python train.py --arch="dit" --model="image flow-matching model" --dataset="streak pictures of flow and ridge fields" --train_examples=97500 --image_size=48 --horizontal_flip=false --conditioning="none" --objective="flow_matching" --cond_dim=256 --logit_normal_time=false --norm="layernorm" --activation="gelu" --mlp_ratio=6 --head_dim=48 --fused_qkv=false --qk_norm=false --dropout=0.1 --inner_norm=false --patch_size=[4, 4] --layers=8 --width=128 --positions="rope" --optimizer="adamw" --lr=0.0026 --beta1=0.9 --beta2=0.999 --eps=1e-08 --grad_clip=1.0 --gradient_noise=0.1 --steps=9500 --batch_size=128 --epochs=12.5 --lr_schedule="wsd" --decay_fraction=0.2 --final_lr_fraction=0 --warmup_steps=1900 --weight_decay=0.07
Rows from block 5 of a small image flow-matching model, named by matrix and row number. Rows with one number belong to one neuron. Each number is 128 + 32 x the weight over its row's rms, rounded and kept within 0 to 255. All counts start at 0. Numbers have three digits each.
After each neuron's rows are labels from the 100 images, of 14976 (inputs lightly noised), where the neuron reaches its highest value: "strongest on" is what is common among them; "patch colour" is the nearest of a few named colours to the mean colour under the peak. Only what is clearly more common there than usual is listed. The data: streak pictures of flow and ridge fields.
# fc1: MLP up (model.blocks.5.mlp.fc1.weight, 768x128), inputs 0-127
# fc2: MLP down (model.blocks.5.mlp.fc2.weight, 128x768, transposed), outputs 0-127

fc1.463:146111175079140140144117136102134172096097138104172132122121099073092131126107163153121140192106144085178135138112107138073081133131121144126064146116090142108210166141100156128124118198113090156091135134137133140128133131086135183112107089126119182116146096105158131097107195127163120221229141153138032125101149117107129129129211114135132178103120121121124111137145093095132124118193
fc2.463:105139159098091090129124151115122102113157097086150176111128142144071139140100129158140138094169133048100119105168139137085061107055172157154090187121070118134160110131081135145085133088140125121128114081100126087125132145147143118119101151106128207129114151143086107128049092123159089126152166206133085104115075158141177137175152175101145142112077093148124094096130047076128139148148
strongest on: high contrast
patch colour: black

fc1.676:151101148108137112171186161128124113105117112088126158117178119113095122152122183143143138098126141073125131135173066139102140121111164150149093153160099138069151129092125107113128101132159120136134173144172180075147104221204125140168107110059104099141188082088135068157113128150115149175151099139185123104123106073166143115124149053092075065137091130068176099139137124127120158098152
fc2.676:147161120144162117132162105094118123152096159144113115107132108085170123155135093097176088070166102156149246140208159195143082166117139163110154069121168070057106141097158150126148128143112171140148093111115063143149097163156089124191161095170161149189129113121102152160142126105126087078074105095106087157140139099139128145136131150118127128164158082170109105155153160145133105136140
strongest on: parallel
patch colour: black

fc1.500:123148103121159152142135151103200150118172129102130121145134124130138165039094126171134141133115135152140151142122128198098120114129193134171108128082113137093144131131153151144148114130118128086122205130114150117129118147119154153104165125140192137126170126140123057119122109032089151127140131144087125047137106126168133124114125159124159150135140141170100000102142134139164115107135
fc2.500:124096084119140118120133106144180121128114150122134123111131120126133161232168127131119108120144122114124127116100150102106129121130094170086098131160132137124124123145155122143118128131102091183132196105084112151113118137123145156121159118150046112128101131153130218128125163192105116152133131129171124000123153144119128155144146108128140112142157105078071014132124132157161135120117
strongest on: high contrast
patch colour: white

fc1.166:079113155135134131157088131183164196140139138111147234171168130106177123129121116129094158066114129100160125128148112085160151123139172136160114082170166132110166162115189101130138169148067083118107159083132206112131145079133075118153119113088139123173158108134141140117185137148125132092126115093119123127150132184109133159133189123123134111087105141037118077090174102145101070098156
fc2.166:120079140137057147146144128091083144097117125062090116131124177139085151113136101129141114064110137129156186115142121112138121115081075133133204152177109102071118109178158126161132178118174077159121125182120145111128151032130106142210135133132117197088148106149136092167126092161125205132144098091108096149141134096086101117140142140117108109136168124079089127177141080171100121162150
strongest on: fine streaks; delta
patch colour: white

fc1.223:134144156077100132135120139140139172090111133148091128131102073127092219132136143114151129148091140133078116148112101133133181181088143140128083151145047139113148161156129185096143151159119180126073135173127171135140125137129104137144106056060128105111128133097080158074110154127149208238206105141133110110095143157185102160145118109142149155138158116119153128143105166103129134094182
fc2.223:153115135085077120134183143124142115127130097082095177121150143122090201107118102094091108133169099138144130127164132115092172198184140120098176155140068156127128085106094152135089067088121113086125152104118088093132134162150080160117115116105097041155106114097171116143123146103121189134132164162140127137176169073084088115085097184075125108173126118081111097140131134133125135207187
strongest on: high contrast
patch colour: black

fc1.134:120110158105179116165080187195182102148139161190119200168115085150137110117154130118071124098068134081166171144111152129184174122147164114142115093163137136153200146081205170099125139150124066165113150109171156129107151138062118104123098118169155099150125121143112135113118111104134145124140131139172128110095156131124164175151154104145075100156125085133156100098184121106070069087117
fc2.134:157164164082097125122100151051153139141126090109142150134161114160083145134158085115089106118123118166178189130138113079117054096123155112119173151080087114106083141141103105093118159146114075140107132148150103128078111157085115121208140122151176135128101150087143093094080106127106157108137069134080145091111224142125120143103110140066140078117180110174062131151097147134067167131113
strongest on: waves
patch colour: white

fc1.550:094130165000142143130113132157124145096155121095118128177146106151114156088136126195143136113126116164130130125121141104088162133073154134164130118163154157093168112106167047099094126110102121098085145103100213155125119130097135136124085105170106129119133152141122101142128168096147137174160137155113115190036104109206082139131145121141071130099115152162119084120127132147147086165175
fc2.550:040184117125168116137074119132096108047091096121131098086138125124198139131110128188171059127141107129110122139116102132123106115167087149111094117097189123164090116151151051104142104147073141124134135174130157105137131085123109146135142143144142105119130108102133120213203115141088116138118164103101136140175134103167132104124152136171152093148216077097131114220144154139127119090123
strongest on: parallel; delta
patch colour: black

fc1.521:113064154091124125145214207110099078156128112134174143117148123126042121149151110136141141122143108145110180153129117140135204120107180122148123107126094142092188148124090118109109178124139085098135161124134192045190114160092141167166127089043137124146146116120131082159112159107138135160187149125140121130097115092126141188145169146175125174114127120086160143180126109192123136119138
fc2.521:104183132142156100155140119122098113139138177089120125133057103115147110154120042091155112061142105102150192124166096190135073192110080120146187118173120073138110123059170146105142138117139139108105106152171125143156121089111072126134165154125216160144089105122130139161162142131197112151115097113134112141162161138086115162130144084132158150140175168149069170130161105157115085095159
strongest on: fine streaks
patch colour: black

fc1.512:120152142106129125141131186105140136110115126153170110088091109114075143117105193174157149135147211120155128140112130140096179123078143139083069148116105133081090132110090126103138106105107120099105143127100138125164116088118131167159127084093121172142110113098123159132123190157165160227203123168137082122158131102137139109132237118118154213129125172088148146145145073192140143122165
fc2.512:145124132125166149147103130143170146129079105055158126093156132142107159163089161158112133096111145130155124158132127134101159113151164149108130186204082098137053114142106195155170160106106174116057132096147128131092126124140105120139152084080126135102134119097177126145108093077161090163179098202064142127101107194108117147131150085113193121117128127141121100102126066172086101176200
strongest on: high contrast
patch colour: black

fc1.625:118140144133112096181157159158115189085141126143126188136175096094164122123113093145092137073102158135138141186089066055175108145164154113148141046177132132119115179167134193192132136141066065149125140082132185128119158061140116114147137097085132136159113134173127153087108116092119132100154148139130138090099169176133129178134101140163142175159145155117153125110119184110139058145128
fc2.625:132151143120076107147073142071161158129180176117112141136181128125075120114184104151096206107091142123114147126119133183123140135104145131140181137079075131106158144155109115138113096110101075182130146174077107059111117166121105101189159133143155173159125120139142142086056094112137116154184100180078153115130154179097134101101108153144101142098104136127095099094140041108127203154126
strongest on: delta
patch colour: white

fc1.431:080110101069093144164175151133132127103108149137086120178124138152131151125123153097130180164154181164102092104103150140124168122142136143190097115126134170107181157142137123124059122121134153132102109126098141133124096196086148162107148106182140158125077141152122117107124174091145147134107105135152099143101079100187066172135144088105000184098171166136097103065133125145117100197110
fc2.431:124155102204148123143151154121183140122103105163145064104146122154131195105134130201106094120178110127129138120103134209168100131109145068114077166122136134126048153064184051164166122144146169142142134100131102103122121119107142182156074121114114095119111124089124138132118068129129118125066139139181083130134130111142133096148143117180059080139131048136129105118109145144102084085161
strongest on: high contrast
patch colour: white

fc1.651:171143155094131113146084089124118127118165097140100209141076153106191162140118135110155122134126142115116145116106154068143171108134116145097139027143125150145114111156166117199141104095156113173087127124143113087134134189104122089129132124092123143135211163139095130132133205154139139097161079203162139133167101153185189133153144041149121099122079094129111077155140114113159160147130
fc2.651:157150092169128147150075098136153143130157117126138162133128124122124124149075140134074115092138116174114154117159112134119193136151191099108143173150153134132128124212080174176140120128163070128146092055144120112106137117126130108127117136111082143128104122155133137182062124102170139140183074179192118119137146062058142175139155195136075122134017086109135116084157112136131150117129
strongest on: fine streaks; parallel
patch colour: white

fc1.125:119066143099144133121125138097135130107172090103160167145158096092136164095114129109120123100101143159140109184151114152125148141093195017129092119127140126104138150092138209134125112104112080149110148115107173136173116134104225145123174102114087159199153103127125177146169114238107136139150122121115095095187128153142122122117130073122122139126103141156034158121154121144143094111145
fc2.125:111169102114154134116119140155097138121068186082142148142110122141117104170158111098127123186119138106122104118135117122105148134114084000132101129115148109121134119143133158128130144142101138131155156151096157121117115080076239128124134143123161155039078144108132063124133134046165123120132134115156130100135133135172142120137140176122138100121104147089007175187149108142116130087149
strongest on: pair of whorls
patch colour: black

fc1.257:161101152030133110145136143129078119091145124122120131115178114137093187108119218187157166060114131122140159144137110077095161107104138097119071119157111203100133151139120088120116115121088080070106143098121221120092149173162135145122061092129122155138120127164107105175108161101136150156141169137107113212084135105177078132148130117138123153116148150128140091162140157120123086168155
fc2.257:134145110117226116145113116124095117119075114133125136155108098144180093107150132189157119101122111168132128105167136159160101103185129176150113091129163106121162155080176104039108148128101175142117143172113191115102114111137094173121205127194114137133145138088145137165201138113127120114084177124176140151153102165179112160115169182165122107125198106190124185155152117119156145120139
strongest on: parallel
patch colour: black

fc1.375:166108137127157121148064084130182129125062128143126150111138133065199138081134139121162178097117122094101149108147137160165114090099071133147118065119130168151126134105166141210141128115128161197104130112164182123193142129167148099151147105099165150192157148210100137085101175172116123108124077128121125118151083142156144128130147105097099096131122102058174096137150116057124165090135
fc2.375:124156061188112092131130133136131151119111121139137152138121120134128112180130153163143146156118131126134187137170092084095129186111183164126165136192113125177174117146116138130161135103132118183116165156114141104148140152092106116099152151137216126174185124222125086155079140107177137125139091138129098109131095139024102165145105166171131147125148065099096205076110114172128173126127
strongest on: source
patch colour: white

fc1.530:097152154106130115163140146089130160024141106093190153154076140112136113080121117171141162108146093095109159144077122141140138093131147141131100108123114148060128195076178168138204196128124160127050113132115127080116122099115112139098113101083120159115114170111175150114142157174135142155129089111060096163117121153126107125161116097076080197158126127148090125103212128149137128157128
fc2.530:114161155067123112115165146151169112019073189108082053133130136084128107107086129106123134131181178129102133115130151179091090138110136112137132116139193145147127171135124134073065144125118178147129134091156127121157128138175127093145142126103139105154187108140207132071135135124095074108111121158196091120086099110109142122095185123141131128116106114126110091163043183137134112166116
strongest on: high contrast; fine streaks
patch colour: black

fc1.510:096144143120144133115160105152138174092127145074137168157188081084202119107181122144079181115057143167108145133080168042188125147116134085108128086155133167120110154152158137158154132117176180174069117091153115102106126166134150101143121073076116108144130080168105159129166108130120137069163164158106105144135106153138100170152088115088108132092185112095124119149107187072126113161136
fc2.510:124145144152097145141152124114126169118164131125109134193132125150091174246107094091114128072129112146162104149187168101140119130119158094144141177140125104149109119123086089171147093129125157137153109066106058136124132101182115098117132132084180172120099127123135125143056119076117146107216086174162130113108128130109142068082122085104167112107113159175109087081174073137160180135128
strongest on: fine streaks; high contrast; source
patch colour: white

fc1.497:140094109143178153165110113128185115173129121120120086099171086104062140137117164166124117099139124078139166101137049173114103176126071100121055092187131116146133133086148137190125160117079098168141186078127184108110116146175139122145134103072122133111093109136101149121150183098082133098134135118110069125175120103172093161134124104090155183117119149080197076179115133144087112124144
fc2.497:116147060147115119080103186133127154079101107149140148101183111141132144159142118167150112137113126144121080141121082053069080177094113134125095137064135152136128114140131067076110108118162180170098139133143174086171129108143129125110063118060131138080222117167150113117120100122111125110132103153194132087104119101109135150136180124233120179136153127136129110127139070166085120127141
strongest on: parallel
patch colour: white